{"model": "self-supervised audio encoder (BEST-RQ)", "dataset": "melodies that start on their tonic, played by one synthesised instrument", "train_examples": 26041, "n_mels": 80, "win_length": 512, "norm": "batchnorm", "optimizer": "soap", "learning_rate": 0.0024, "batch_size": 384, "decay_fraction": 0.3, "weight_decay": 0.06}
Rows from block 3, named by matrix and row number. Each number is 50 + 15 x the weight over the matrix's rms, rounded and kept within 0 to 99. All counts start at 0.
# conv: pointwise conv (model.blocks.3.conv.weight, 192x192x1), inputs 0-191
conv.23:78 51 47 41 63 64 48 67 13 26 64 27 77 57 50 39 26 70 39 44 38 26 45 47 59 53 39 44 53 42 54 49 85 22 32 57 44 52 60 24 50 86 40 61 57 44 66 55 57 57 40 70 54 82 74 43 24 58 57 51 52 61 70 42 31 50 35 87 66 68 37 43 67 49 42 33 42 58 65 79 61 43 69 47 38 39 43 44 43 58 62 67 25 42 38 52 54 58 31 43 52 81 67 64 42 52 56 69 64 51 30 59 61 51 57 56 60 28 56 58 57 56 31 57 44 23 65 60 11 52 34 48 55 51 44 64 41 44 26 45 58 64 32 46 67 54 48 32 62 50 61 42 54 64 61 46 42 50 66 55 45 40 54 69 52 50 58 38 43 47 49 52 55 54 59 35 59 59 47 63 42 53 34 63 49 40 58 48 52 66 37 53
conv.24:38 58 52 51 55 37 43 57 69 46 56 53 53 55 58 60 27 63 50 39 52 55 32 54 62 54 40 73 62 59 44 70 18 65 29 51 36 44 58 16 39 71 52 38 63 56 57 51 41 37 77 74 36 39 59 58 35 32 31 41 49 54 53 69 45 50 38 63 34 60 46 61 46 75 66 27 44 60 42 51 47 44 54 58 46 45 66 26 32 76 69 69 77 59 52 24 42 54 56 43 17 19 75 69 52 73 59 43 44 62 72 48 50 48 80 59 32 38 35 57 48 69 44 56 50 39 50 31 43 53 30 41 58 42 39 75 56 81 67 79 63 50 66 56 72 24 54 51 67 37 81 63 71 44 35 48 61 39 30 42 43 44 28 57 56 57 60 44 60 39 56 24 49 52 31 45 32 67 49 51 71 55 40 60 73 47 70 27 61 81 36 56
conv.25:31 40 63 59 33 33 61 61 40 34 39 42 41 57 66 56 54 47 48 49 50 70 41 53 60 51 43 67 68 41 51 38 36 53 56 68 25 52 50 64 44 45 52 43 42 31 39 80 47 38 46 32 30 30 34 38 58 48 57 65 46 74 99 53 41 72 47 59 45 57 33 55 40 47 65 49 48 34 47 37 49 41 47 54 44 61 65 70 40 51 41 41 52 48 44 67 45 53 64 56 20 95 68 68 30 26 49 47 63 46 39 61 44 31 23 52 53 46 50 30 31 36 52 43 40 54 69 41 25 54 43 39 48 71 55 52 41 63 50 31 50 33 67 54 69 57 52 51 38 46 55 74 41 55 56 64 34 63 46 55 35 26 62 68 50 59 51 65 42 49 45 50 66 56 31 59 64 78 57 51 69 57 55 37 59 88 52 81 65 64 44 42
conv.26:22 40 40 42 46 40 53 79 50 73 47 38 59 55 24 63 72 52 38 35 05 53 28 29 50 38 39 43 16 58 51 64 69 73 44 57 44 43 30 02 66 67 44 34 45 55 24 59 33 40 46 55 64 28 53 35 39 43 55 47 52 47 42 37 66 40 41 33 40 64 44 47 54 32 66 81 46 35 48 45 59 34 29 69 49 51 61 59 42 43 85 89 54 29 48 51 55 36 47 49 55 53 54 57 36 34 58 46 42 12 66 42 43 45 34 27 43 51 40 72 15 71 70 54 61 48 52 14 51 85 66 47 47 49 62 51 48 34 59 67 67 52 47 34 41 42 48 50 67 36 76 54 34 44 51 64 51 51 40 57 25 36 37 48 99 45 44 60 35 46 33 52 53 55 53 67 75 53 47 50 20 47 39 49 68 57 33 47 33 71 52 38
conv.27:39 27 40 79 29 57 62 69 51 38 70 58 67 43 53 53 45 22 23 49 46 47 32 22 56 23 53 60 33 56 89 49 42 57 42 62 39 64 49 47 40 20 23 55 45 47 53 66 76 57 45 53 63 32 65 38 52 67 76 37 36 64 60 62 46 77 65 50 60 65 45 50 37 66 45 58 29 63 38 54 67 53 74 32 18 65 46 45 46 48 73 18 71 84 09 48 51 43 40 65 62 58 36 39 50 61 64 35 54 52 32 45 61 73 72 53 54 25 52 29 60 79 46 35 49 35 44 34 53 42 42 51 35 36 48 48 49 55 45 33 69 30 51 56 54 38 37 57 56 46 72 59 48 41 42 42 71 35 50 76 35 38 32 86 58 16 42 41 32 44 50 97 45 65 71 50 88 41 64 39 37 56 61 44 39 59 39 41 31 49 59 58
conv.28:52 75 55 41 23 54 58 50 52 53 44 85 53 51 55 43 67 44 39 37 52 48 53 61 41 59 42 53 41 50 36 33 62 44 32 50 57 56 68 48 45 63 43 50 68 52 80 57 55 42 48 64 49 39 45 27 42 41 52 30 59 59 55 61 55 47 40 51 37 37 52 61 54 76 42 71 40 58 38 69 39 37 45 55 70 64 37 62 36 60 23 57 45 44 48 43 47 47 54 58 40 52 50 53 70 55 25 41 99 19 64 64 62 29 43 53 51 89 43 48 57 81 67 09 67 75 65 46 49 48 37 44 38 80 50 44 71 40 74 46 60 15 71 54 76 37 40 50 69 25 29 33 33 31 45 49 57 53 36 57 50 37 23 60 66 68 55 52 63 60 49 41 60 51 53 56 51 32 36 60 39 57 58 78 51 47 46 67 52 54 69 48
conv.29:74 77 46 50 46 71 49 50 64 44 62 32 31 41 42 50 40 50 51 38 65 66 69 47 59 39 60 69 25 45 39 55 62 60 46 66 55 36 71 33 34 50 75 57 60 52 41 65 35 55 54 36 40 57 26 34 38 83 37 39 24 58 42 53 44 46 41 70 54 59 63 56 52 42 47 33 73 46 58 37 77 28 41 45 70 81 61 33 50 39 55 62 39 41 44 48 63 28 39 49 79 60 71 40 21 41 50 49 62 48 47 41 40 41 53 48 36 53 53 39 53 48 54 34 40 50 65 47 66 55 58 37 45 54 41 64 47 51 66 49 70 72 53 41 80 52 60 37 30 58 44 57 52 50 50 67 41 49 49 61 46 39 40 51 57 48 69 60 54 44 51 38 56 44 61 63 60 56 28 77 77 32 42 47 39 36 50 60 64 60 52 57
conv.30:50 34 57 48 41 64 43 59 60 70 43 64 49 64 44 46 40 51 27 39 50 44 32 25 83 54 48 53 70 58 26 38 60 50 52 69 55 60 31 52 41 52 50 66 49 37 44 57 51 77 55 39 42 31 65 57 61 44 55 39 71 37 68 62 56 41 59 59 36 49 58 45 70 50 64 46 52 45 41 58 65 74 68 70 61 62 63 61 57 65 60 39 35 41 63 36 40 61 56 50 56 59 50 53 61 57 41 74 47 80 53 61 23 49 64 37 49 31 48 46 35 74 22 72 66 59 26 39 39 44 58 53 34 55 39 63 39 60 49 42 48 18 34 49 41 56 47 23 55 29 38 60 50 46 47 39 29 77 49 37 49 58 27 28 47 36 54 80 59 62 56 43 25 36 45 72 57 50 68 67 46 51 69 56 38 14 46 65 39 59 39 41
conv.31:49 61 31 69 46 58 59 58 55 47 60 17 45 45 59 37 59 58 86 42 52 51 29 77 73 57 56 37 48 40 36 44 45 31 31 56 70 61 59 45 40 36 54 44 58 60 36 58 79 66 41 62 45 30 74 40 75 47 69 61 41 75 58 55 62 26 58 61 39 39 22 82 41 20 45 30 38 17 46 50 58 32 55 48 71 21 60 38 51 13 58 37 46 34 52 55 37 43 18 64 60 46 46 51 71 45 61 76 40 82 57 62 17 64 41 52 46 60 61 33 32 44 61 60 70 62 44 51 32 63 65 52 53 56 71 36 32 53 23 58 61 44 47 72 60 66 45 55 42 10 33 55 35 50 65 30 62 64 83 54 57 61 70 48 50 59 65 50 41 58 43 36 59 47 50 64 78 41 42 57 12 15 63 51 46 44 69 64 45 48 52 60
conv.32:57 53 69 38 81 53 45 49 55 34 54 40 65 73 32 62 42 71 25 47 43 55 80 59 76 49 49 65 66 40 45 46 48 40 82 32 66 73 43 59 40 47 39 50 42 49 52 50 52 76 66 64 27 61 52 33 29 67 52 87 44 57 60 39 69 25 43 51 31 57 52 36 62 63 75 36 44 36 51 66 67 30 47 64 53 47 50 47 45 32 65 72 66 42 35 37 32 44 39 65 38 67 51 94 59 67 32 55 59 54 71 44 48 59 41 34 59 51 62 55 48 42 23 32 37 48 25 73 51 68 58 61 44 46 55 30 58 44 67 34 40 29 50 37 41 34 36 72 62 43 52 59 43 46 46 37 49 55 29 53 50 38 52 58 19 68 50 78 50 54 58 61 44 79 78 38 24 47 61 53 55 70 31 32 45 42 82 41 71 57 54 41
conv.33:48 47 59 50 29 45 69 33 67 40 45 46 73 38 41 51 68 21 56 57 48 30 55 51 71 52 57 73 46 39 64 48 52 62 56 43 49 40 46 57 36 42 60 70 55 67 36 44 66 43 46 71 27 53 40 72 62 42 59 64 66 48 28 55 39 40 37 62 62 62 29 58 78 52 71 47 68 57 47 45 72 23 68 53 54 55 67 56 86 45 60 50 73 39 44 41 37 32 42 44 53 52 52 45 59 47 33 47 38 43 58 61 42 78 46 36 66 35 47 51 51 27 46 64 47 15 54 33 51 38 47 40 51 48 39 39 61 42 29 59 41 66 75 34 62 45 77 71 48 46 34 58 40 60 45 59 53 65 17 68 67 36 45 33 41 52 52 43 33 47 41 33 45 35 40 76 39 67 48 31 54 49 40 61 62 61 57 67 66 46 30 67
conv.34:68 49 59 33 32 40 53 69 74 65 41 54 49 71 44 45 45 60 28 52 44 55 52 55 44 75 41 61 60 65 80 58 56 45 49 30 40 49 48 51 37 40 56 35 66 44 45 44 58 62 53 50 34 68 40 58 78 64 42 44 44 48 57 57 37 34 61 66 34 48 73 47 36 38 56 76 47 40 64 62 48 42 42 24 56 43 52 57 65 40 51 61 53 37 44 38 58 47 48 54 49 54 61 55 41 54 52 59 63 67 26 51 58 61 51 45 46 39 80 57 42 47 35 68 73 58 52 64 35 44 38 63 46 54 66 46 34 47 45 55 67 40 64 46 64 54 38 44 61 27 32 30 78 54 32 56 55 48 60 49 53 70 55 65 69 50 60 30 49 46 72 36 37 53 66 70 53 49 71 66 47 68 37 36 35 42 48 66 78 57 41 40
conv.35:53 57 59 47 58 64 62 65 74 35 45 62 53 68 43 54 53 44 62 37 53 49 55 47 48 38 19 62 84 68 25 36 44 55 47 64 50 45 36 56 58 50 60 69 38 63 36 61 21 49 73 44 54 51 62 36 56 52 52 38 60 48 36 53 24 37 33 36 74 48 55 62 41 32 39 29 63 58 56 68 32 72 63 72 63 60 51 46 34 86 58 53 48 66 74 65 52 53 69 66 45 57 53 49 72 38 56 61 52 56 50 34 48 67 32 29 56 64 43 35 43 63 58 33 33 49 59 48 44 48 47 29 40 37 33 50 45 49 74 87 62 21 74 29 53 58 48 28 62 39 74 49 56 47 41 48 38 55 34 33 25 45 42 72 55 52 47 44 46 43 54 53 52 38 42 60 75 65 36 73 51 58 57 54 60 44 20 74 22 56 25 54
conv.36:57 80 41 60 50 52 28 32 42 40 55 44 46 55 41 67 45 49 64 69 23 56 36 30 42 35 58 42 56 40 73 48 99 52 45 75 32 37 48 04 46 54 25 83 60 36 37 51 13 41 47 25 46 62 88 37 52 66 56 48 39 52 68 67 59 43 59 51 35 45 28 60 41 43 74 72 33 34 32 46 66 58 31 56 53 52 58 43 63 63 66 55 43 48 42 41 50 44 19 41 48 42 66 35 18 30 20 43 81 59 53 61 99 59 41 56 66 34 47 82 45 59 52 26 39 39 54 25 53 33 29 70 67 57 35 58 71 56 94 61 57 19 76 56 47 35 39 54 40 77 61 44 52 60 53 39 47 26 43 59 53 68 42 48 48 61 22 56 54 35 39 53 37 55 34 28 62 36 55 45 21 42 55 40 43 46 49 72 65 48 20 24
conv.37:58 58 80 33 64 40 56 80 35 48 56 64 35 58 38 54 56 46 52 55 42 53 42 65 47 59 65 36 67 51 30 40 29 69 49 48 51 74 44 55 69 49 40 48 57 27 30 53 56 67 63 58 37 07 49 38 37 57 48 32 71 76 36 53 61 63 53 52 43 51 57 47 69 44 67 61 55 52 71 45 22 48 70 62 31 38 47 56 50 36 16 15 50 46 27 29 34 31 41 49 22 50 66 28 53 99 50 49 54 48 50 34 21 74 47 99 42 53 47 21 51 44 31 42 37 34 55 00 48 99 44 41 46 61 58 55 40 47 50 57 31 49 32 46 52 38 40 57 59 61 37 48 40 48 71 55 00 48 49 67 22 54 48 38 38 43 49 41 63 90 59 18 51 52 56 39 24 36 49 60 09 40 66 22 35 55 44 40 55 48 28 38
conv.38:66 59 47 43 73 63 25 46 55 56 99 58 75 43 60 38 55 50 46 45 27 28 52 44 45 58 53 58 61 40 45 48 64 52 83 36 46 39 29 39 70 45 54 39 41 59 61 78 42 63 61 62 37 46 10 71 50 49 28 68 88 48 62 56 33 65 37 44 47 19 46 32 21 44 45 52 97 77 65 61 41 42 18 46 41 65 58 43 13 25 35 38 42 71 63 83 75 36 69 60 55 57 68 56 78 47 75 48 32 54 41 60 66 60 47 72 60 57 48 95 44 55 62 25 40 44 33 30 23 45 60 40 52 66 40 37 48 48 43 46 17 70 30 36 39 59 67 31 38 57 69 64 62 41 57 58 67 13 66 86 85 35 61 47 24 66 44 52 33 48 32 14 41 50 35 28 65 34 42 46 69 81 72 46 84 21 51 83 19 53 47 53
conv.39:22 42 62 50 46 40 59 78 64 43 54 53 51 61 35 79 50 54 29 57 28 34 44 35 27 67 47 42 41 49 48 57 91 46 27 64 56 51 37 99 90 42 43 52 39 56 73 38 49 54 34 52 49 22 54 30 52 57 36 61 47 61 49 91 32 33 77 42 53 39 56 66 53 63 49 58 55 47 46 48 39 46 18 54 40 46 37 56 31 62 86 50 61 70 22 24 39 14 41 51 41 54 50 43 21 24 30 54 52 53 51 31 49 27 83 39 51 32 36 25 46 34 68 56 60 24 47 28 36 37 55 71 63 31 53 34 68 99 48 63 63 89 62 60 68 40 33 54 66 47 43 34 47 48 62 47 93 36 50 83 14 65 37 42 40 68 52 53 86 38 50 48 62 45 59 46 07 56 67 51 17 56 41 64 36 55 48 46 48 99 44 56
conv.40:51 39 73 56 55 47 57 31 38 44 43 51 56 68 35 49 54 30 39 39 55 26 67 45 45 22 56 59 52 45 54 56 62 52 45 67 60 29 80 48 41 16 61 61 40 61 63 61 38 45 39 53 62 42 32 58 38 36 40 52 55 35 55 17 35 49 44 82 51 22 37 73 65 42 34 71 30 50 71 62 58 42 44 57 08 59 36 71 81 80 52 51 60 52 55 27 79 35 66 65 51 15 58 48 52 37 32 47 49 73 53 35 68 55 32 65 54 22 69 64 71 54 51 49 69 56 49 60 64 30 32 47 65 50 57 54 59 35 21 62 41 69 55 39 19 08 77 59 73 59 34 51 51 38 51 28 41 34 53 68 37 67 40 52 57 55 74 54 32 35 47 36 56 33 85 53 26 32 35 53 69 31 39 22 48 49 36 53 46 37 77 57
conv.41:37 63 52 47 33 66 50 24 54 25 41 36 55 53 77 36 45 69 44 65 58 38 62 56 53 38 73 34 66 49 55 44 62 49 65 64 38 72 46 56 60 54 63 60 52 43 69 59 86 47 63 44 30 43 34 64 23 51 58 56 62 45 46 62 30 19 55 61 60 59 28 62 54 64 45 54 68 45 64 34 59 40 62 69 33 46 49 46 49 43 53 37 36 56 63 77 37 56 60 76 51 56 45 41 49 52 72 61 58 65 36 43 39 66 46 56 35 46 38 37 49 70 54 64 57 64 51 31 37 45 69 55 68 47 50 77 65 40 58 62 37 55 60 60 51 49 61 56 57 81 70 59 47 59 52 41 55 50 33 31 64 56 66 67 64 59 66 38 41 39 44 61 72 29 53 37 69 41 74 67 39 80 76 79 44 69 43 65 35 41 34 32
conv.42:35 40 28 19 32 46 52 34 40 42 58 61 58 38 33 41 66 44 61 53 41 42 70 21 70 25 58 35 65 35 36 41 42 59 48 30 41 56 44 54 66 47 53 66 56 32 66 45 46 69 37 59 47 36 35 30 27 79 57 67 37 49 51 49 44 53 38 36 31 61 33 43 51 71 66 40 82 86 42 68 38 52 47 52 47 81 64 53 51 54 46 46 70 67 59 45 59 36 17 37 71 40 48 46 39 41 80 42 60 61 59 55 43 26 65 42 37 50 35 09 54 49 41 44 50 50 40 33 49 58 43 71 42 37 48 17 51 36 53 46 73 34 36 45 61 56 62 51 65 45 44 63 46 26 35 40 44 70 32 67 20 56 69 40 47 90 51 55 68 55 44 80 41 41 34 64 61 47 86 26 44 77 54 43 73 50 33 80 49 40 42 52
conv.43:41 41 60 27 59 59 40 77 53 40 23 59 76 36 29 66 49 85 59 60 43 61 28 21 35 52 49 36 53 45 75 60 81 20 32 49 31 20 19 44 88 41 51 49 42 54 60 56 55 45 18 29 30 69 57 49 27 53 52 79 26 37 66 25 37 46 43 48 47 62 61 48 49 63 56 31 31 58 35 55 45 59 37 30 54 31 61 78 41 34 86 33 49 65 37 17 33 33 66 51 34 35 42 51 46 55 42 39 59 46 57 31 55 49 39 48 29 40 45 45 31 31 56 53 57 42 59 63 67 53 34 61 67 54 35 37 62 00 37 69 33 74 42 63 62 34 49 52 49 65 63 56 43 69 57 98 66 69 60 52 70 56 71 68 58 24 63 60 84 44 60 34 45 65 55 50 69 78 41 47 21 41 47 57 55 50 74 49 50 67 39 67
conv.44:99 61 40 48 56 27 42 25 49 56 44 60 27 47 44 46 60 60 44 31 49 49 72 62 44 27 37 41 58 63 40 96 43 47 55 39 44 80 57 30 96 44 65 44 54 47 57 98 78 58 45 43 36 21 55 58 33 49 71 67 60 38 51 27 28 51 19 42 46 09 50 36 40 36 49 61 28 63 39 23 37 84 74 37 32 30 71 41 48 25 44 59 33 67 45 00 75 48 54 44 72 50 40 48 23 47 50 55 55 53 49 82 92 35 55 99 66 34 41 20 53 32 35 67 34 32 46 59 45 47 54 58 53 48 55 43 65 59 38 50 43 64 45 65 32 80 34 39 41 40 63 49 43 26 73 40 14 46 24 65 75 37 55 54 47 48 53 45 03 44 42 51 34 52 18 68 38 49 56 46 01 49 27 32 39 76 71 44 44 41 64 37
conv.45:74 63 65 37 48 65 45 48 56 57 26 25 50 63 49 55 64 24 42 44 48 45 37 45 52 31 46 37 43 52 44 41 48 99 82 47 43 18 40 00 56 54 38 58 43 52 51 45 37 72 66 19 62 47 42 56 46 60 45 61 45 52 62 32 70 45 42 43 57 47 54 66 56 44 65 86 37 13 44 75 49 40 64 53 52 08 60 50 53 51 57 43 53 58 57 29 75 51 60 53 51 57 57 44 55 21 18 41 55 61 53 33 57 21 59 87 51 34 45 33 49 56 54 55 47 31 50 42 57 61 48 32 40 63 42 57 46 67 47 36 39 53 61 60 48 56 41 46 59 51 65 65 50 50 61 47 44 43 43 47 61 55 14 70 54 52 71 39 33 45 39 56 51 48 63 61 43 67 59 58 06 64 59 53 53 69 38 76 66 32 67 49
conv.46:31 45 47 63 48 51 62 56 59 32 44 64 46 45 64 30 61 47 53 52 52 51 20 56 38 74 75 31 51 42 61 31 58 54 45 79 65 73 50 44 88 68 60 52 47 62 54 68 52 61 65 68 24 42 59 67 35 49 60 70 60 51 56 27 38 47 67 49 51 45 32 39 49 58 28 49 22 36 40 41 34 36 57 28 53 70 56 46 59 44 75 64 45 46 41 38 44 63 58 43 55 32 47 39 62 64 55 47 51 60 57 77 44 43 46 69 53 63 14 54 34 53 36 43 61 59 45 19 57 43 34 61 31 44 78 81 44 43 57 50 63 62 52 67 57 46 44 43 23 50 47 38 34 45 83 68 66 30 63 54 40 44 27 69 65 57 50 68 62 42 32 41 38 34 57 40 43 51 27 73 33 48 25 46 56 48 39 51 51 46 39 51
conv.47:44 68 62 33 74 28 79 44 68 27 44 52 55 35 37 61 35 68 45 33 56 51 49 60 52 43 66 66 50 48 70 54 57 54 63 22 61 51 29 48 49 68 54 47 69 62 50 63 22 65 68 29 47 43 68 60 19 51 45 84 31 53 33 63 25 42 35 43 39 59 63 36 51 53 52 54 35 44 69 52 52 58 48 34 45 71 57 75 72 56 44 35 54 51 61 47 44 83 44 68 56 43 52 44 36 99 41 59 52 59 34 37 47 42 38 61 47 70 35 77 31 59 49 79 56 51 46 61 59 60 33 53 57 43 33 46 44 55 36 46 49 33 68 65 38 41 95 54 42 44 58 41 61 46 42 40 22 39 77 62 61 39 44 41 38 46 51 61 49 64 33 49 64 37 33 64 41 65 35 38 46 68 62 28 41 42 58 43 44 56 59 56
conv.48:19 58 47 37 57 31 38 66 76 35 62 58 51 41 43 57 64 29 56 42 37 36 47 50 59 49 71 52 55 47 63 58 43 52 46 27 53 77 59 36 77 69 55 41 34 65 49 59 53 58 56 45 31 68 59 47 65 74 63 56 44 89 60 50 62 73 53 54 67 54 48 57 47 53 52 57 73 47 47 39 24 97 41 78 42 22 23 50 55 87 53 65 47 33 46 24 12 35 27 48 64 71 46 33 37 33 68 50 34 53 51 40 39 30 58 35 34 74 31 73 45 56 47 40 72 34 55 55 39 00 30 53 66 50 65 47 56 74 50 49 25 41 41 49 43 41 39 41 41 37 25 35 58 35 52 71 76 50 54 52 43 34 31 70 52 39 48 30 86 34 46 80 62 75 50 35 65 48 77 28 47 48 70 46 73 31 45 31 62 69 58 70
conv.81:24 26 42 49 60 86 46 49 64 41 28 75 69 55 63 53 34 43 20 44 45 44 31 53 39 40 52 33 49 35 40 24 21 37 42 42 60 41 52 61 33 59 68 41 41 51 45 41 52 53 77 50 34 50 63 27 28 57 59 31 39 48 55 73 41 66 67 55 49 57 37 31 48 49 49 39 53 40 74 58 28 47 61 31 55 52 74 71 24 51 46 89 34 75 41 13 49 63 45 50 54 46 57 39 47 39 44 75 51 43 59 30 55 51 67 46 44 49 63 55 57 45 53 73 33 40 54 69 50 41 47 39 80 55 70 59 55 92 34 36 28 49 50 29 42 41 21 52 36 42 79 51 26 53 51 36 67 58 40 79 40 61 54 38 50 55 46 44 42 68 64 40 54 41 53 65 07 47 55 42 47 60 94 33 39 35 58 41 45 88 39 29
conv.82:56 52 40 57 72 59 50 53 46 46 45 69 57 35 33 59 42 38 31 50 45 29 51 42 58 52 41 52 36 51 43 56 53 05 45 55 49 44 43 64 43 21 63 60 57 53 39 35 58 52 64 80 67 68 28 57 55 58 42 52 44 46 79 29 53 35 52 55 43 57 60 83 55 58 35 65 48 72 58 42 45 67 77 46 48 68 34 49 65 64 23 46 72 49 45 34 73 57 68 51 59 47 27 52 76 47 55 42 31 44 43 36 58 83 99 49 61 77 59 60 52 76 56 48 41 55 63 46 55 23 61 48 27 51 50 38 28 62 46 43 29 48 65 54 43 36 43 43 44 52 26 29 44 46 28 45 66 28 52 51 31 63 43 71 47 50 55 51 07 41 51 48 45 30 71 57 45 34 58 52 85 56 56 37 43 64 50 50 70 31 47 49
conv.83:75 41 75 54 36 56 47 39 39 65 65 41 57 48 53 59 48 64 24 48 40 41 58 45 33 38 56 49 49 27 47 24 42 44 67 64 30 66 52 43 50 41 55 43 54 46 73 44 60 66 72 47 73 59 51 59 59 65 25 58 32 63 38 58 82 51 65 29 39 99 49 37 48 57 47 48 49 50 49 58 33 42 09 67 46 46 37 68 41 36 59 41 46 38 66 46 16 51 53 46 57 52 51 54 47 66 89 59 58 32 50 60 78 67 40 32 45 57 40 66 32 55 51 56 36 63 40 44 21 47 60 65 52 51 52 61 62 70 72 19 42 40 17 46 53 51 42 77 31 60 60 45 56 44 49 42 45 29 74 57 28 36 47 51 45 32 72 53 58 38 24 58 79 55 47 61 36 51 40 42 05 62 69 57 37 40 44 57 51 36 66 46
conv.84:27 55 68 22 50 70 57 29 29 58 99 53 57 47 49 43 35 46 54 72 35 27 61 51 30 28 39 36 75 47 53 44 80 63 72 79 56 65 62 49 44 26 55 56 47 59 41 33 63 43 46 56 58 46 43 51 71 60 65 38 42 65 50 27 52 40 39 23 72 48 25 42 39 16 50 70 51 76 39 66 55 37 49 51 58 79 74 57 60 80 74 38 53 59 55 70 43 46 54 47 64 40 49 26 51 37 38 54 81 17 89 67 39 61 41 65 79 65 55 35 40 38 58 53 59 62 57 31 64 47 72 26 31 42 36 72 34 51 61 54 47 50 62 41 44 51 27 44 52 32 19 41 70 51 43 45 38 63 99 49 49 24 45 56 40 44 25 29 69 49 59 48 41 43 34 32 48 45 64 57 29 50 45 09 44 42 47 59 56 76 57 47
conv.85:56 44 42 64 55 34 70 53 61 45 50 48 35 84 39 44 36 74 35 64 38 52 31 61 50 35 80 33 47 79 44 45 40 58 57 49 35 51 01 46 38 40 41 66 51 40 44 54 40 62 51 57 37 48 49 82 44 56 41 34 52 54 54 66 62 45 47 61 64 36 56 68 64 39 74 44 31 27 30 82 62 60 59 63 64 49 68 38 55 22 51 52 47 35 91 40 61 54 63 65 64 83 47 50 40 48 52 52 48 39 46 47 60 59 48 38 50 33 38 58 13 55 60 52 72 34 47 76 53 51 52 40 31 49 31 64 40 67 40 55 49 67 49 33 56 50 67 44 48 66 47 27 59 68 47 79 59 49 51 73 66 48 63 55 70 27 25 60 48 66 49 42 34 34 13 45 27 57 52 50 24 43 41 70 71 58 68 61 32 49 28 36
conv.86:46 46 37 54 49 63 55 62 46 43 64 50 73 62 43 43 37 18 38 38 39 52 39 55 61 43 68 47 31 60 61 41 86 53 57 62 74 73 50 99 77 67 54 52 51 79 59 30 44 45 50 39 37 68 55 88 18 68 72 58 64 56 35 71 51 75 57 50 44 67 51 41 72 81 56 70 37 60 53 29 53 44 39 40 07 36 52 46 53 90 43 35 57 72 46 58 34 52 37 40 45 41 62 60 31 14 36 58 46 63 50 25 26 61 50 95 37 79 50 27 12 42 35 61 53 44 37 56 51 29 42 49 59 33 58 64 72 23 32 54 31 33 65 43 68 13 56 52 52 32 32 35 41 40 55 62 41 54 44 82 25 47 46 50 39 43 50 34 60 51 52 66 50 23 38 35 83 64 46 57 66 28 59 48 63 43 37 49 49 66 36 34
conv.87:32 47 51 32 56 30 43 50 60 51 54 55 38 37 64 36 34 58 49 17 22 47 75 39 53 78 46 31 48 25 80 38 37 54 29 45 45 82 46 44 37 43 89 52 35 49 33 21 46 24 52 42 75 36 28 26 60 51 54 76 32 49 42 46 41 85 44 57 54 35 51 52 47 53 49 50 54 37 40 52 64 42 48 47 52 40 47 41 25 42 35 37 65 62 33 43 63 68 70 55 59 50 39 35 39 66 58 47 65 77 62 52 53 81 53 52 58 60 47 39 48 78 69 38 56 46 42 35 38 49 30 55 43 39 57 40 57 67 64 60 42 70 33 58 28 53 52 54 42 66 54 45 41 74 43 75 37 42 28 69 36 79 46 54 96 47 57 19 45 15 39 44 51 50 60 36 69 22 56 60 33 63 52 22 60 44 44 71 68 53 73 35
conv.88:86 62 44 41 61 38 38 48 39 41 37 72 42 48 43 58 65 95 68 54 53 19 09 50 23 52 40 36 70 49 43 85 34 62 47 52 29 81 34 07 50 46 63 47 31 47 58 47 74 40 99 49 44 16 30 49 64 45 55 41 64 53 63 99 39 36 55 47 58 51 71 00 47 43 55 27 50 37 36 45 47 73 20 34 51 52 25 82 52 19 47 00 28 14 44 54 57 46 51 53 45 46 28 68 57 84 63 47 46 42 52 35 47 70 48 43 68 58 32 60 65 46 46 68 52 43 57 47 35 54 71 63 64 41 56 50 54 00 45 59 40 51 68 45 37 84 45 56 66 51 55 71 14 43 67 32 50 53 62 54 57 57 78 48 62 48 54 27 47 96 51 43 70 55 42 38 31 54 28 46 30 26 45 46 30 68 50 51 55 29 54 42
conv.89:53 50 50 36 52 48 64 66 35 44 42 61 43 55 31 62 27 24 47 53 33 49 62 84 57 48 58 52 51 68 68 38 44 48 36 67 54 55 61 55 45 82 55 42 91 29 52 52 66 39 33 56 34 35 29 43 44 51 43 54 40 41 36 56 26 41 77 46 36 87 53 54 28 52 47 68 38 60 35 62 60 43 44 50 23 62 67 53 60 48 57 35 51 33 65 71 43 43 64 48 49 36 53 73 46 32 32 55 68 35 35 31 49 42 67 60 78 32 65 43 29 47 49 47 76 48 38 42 59 52 62 58 50 38 53 44 72 31 33 54 61 52 34 95 58 38 54 52 51 58 51 48 57 37 65 57 35 58 38 55 51 47 57 47 53 48 48 52 47 38 47 75 29 55 43 63 53 52 36 46 38 57 43 64 41 57 71 73 48 60 67 45
conv.90:98 44 62 39 79 34 66 83 58 57 54 39 41 26 56 29 54 48 39 53 51 58 39 64 46 26 59 58 51 55 64 39 67 62 51 37 39 31 58 52 56 51 46 62 55 33 45 41 40 57 43 39 49 55 57 42 26 56 65 96 47 91 46 34 64 56 59 44 42 49 43 57 62 29 55 41 31 77 63 53 82 36 67 87 60 45 40 60 48 62 66 55 54 36 44 36 58 23 55 72 53 71 35 37 57 82 50 63 43 65 31 46 72 66 59 69 50 58 44 46 57 62 43 57 54 71 65 55 52 40 69 44 73 56 57 50 48 60 30 60 44 59 59 68 34 63 53 13 40 56 33 24 56 42 49 57 33 61 43 49 78 49 25 27 44 44 41 59 45 39 61 56 31 16 54 41 11 33 33 65 61 50 39 73 42 36 56 37 37 21 33 61
conv.91:24 48 62 94 53 39 45 46 51 29 64 40 64 38 46 48 55 47 50 46 39 48 31 66 55 38 40 53 44 50 35 60 35 59 51 18 44 59 56 50 52 65 55 38 36 53 61 40 89 53 60 61 41 53 50 34 53 52 59 28 55 40 71 33 56 30 61 35 59 77 47 59 47 51 20 77 58 31 40 40 51 27 34 55 43 43 56 51 50 48 48 29 47 78 52 55 26 41 51 28 65 79 65 65 18 49 56 59 47 33 32 69 35 43 58 47 60 67 34 52 52 51 55 38 72 35 45 09 51 42 50 50 56 78 57 43 37 65 43 50 66 53 50 53 57 33 48 31 71 90 72 47 29 86 45 73 37 75 32 42 37 34 38 53 42 70 52 58 37 91 28 55 77 67 48 50 56 51 60 36 47 54 30 36 21 12 54 61 51 45 56 45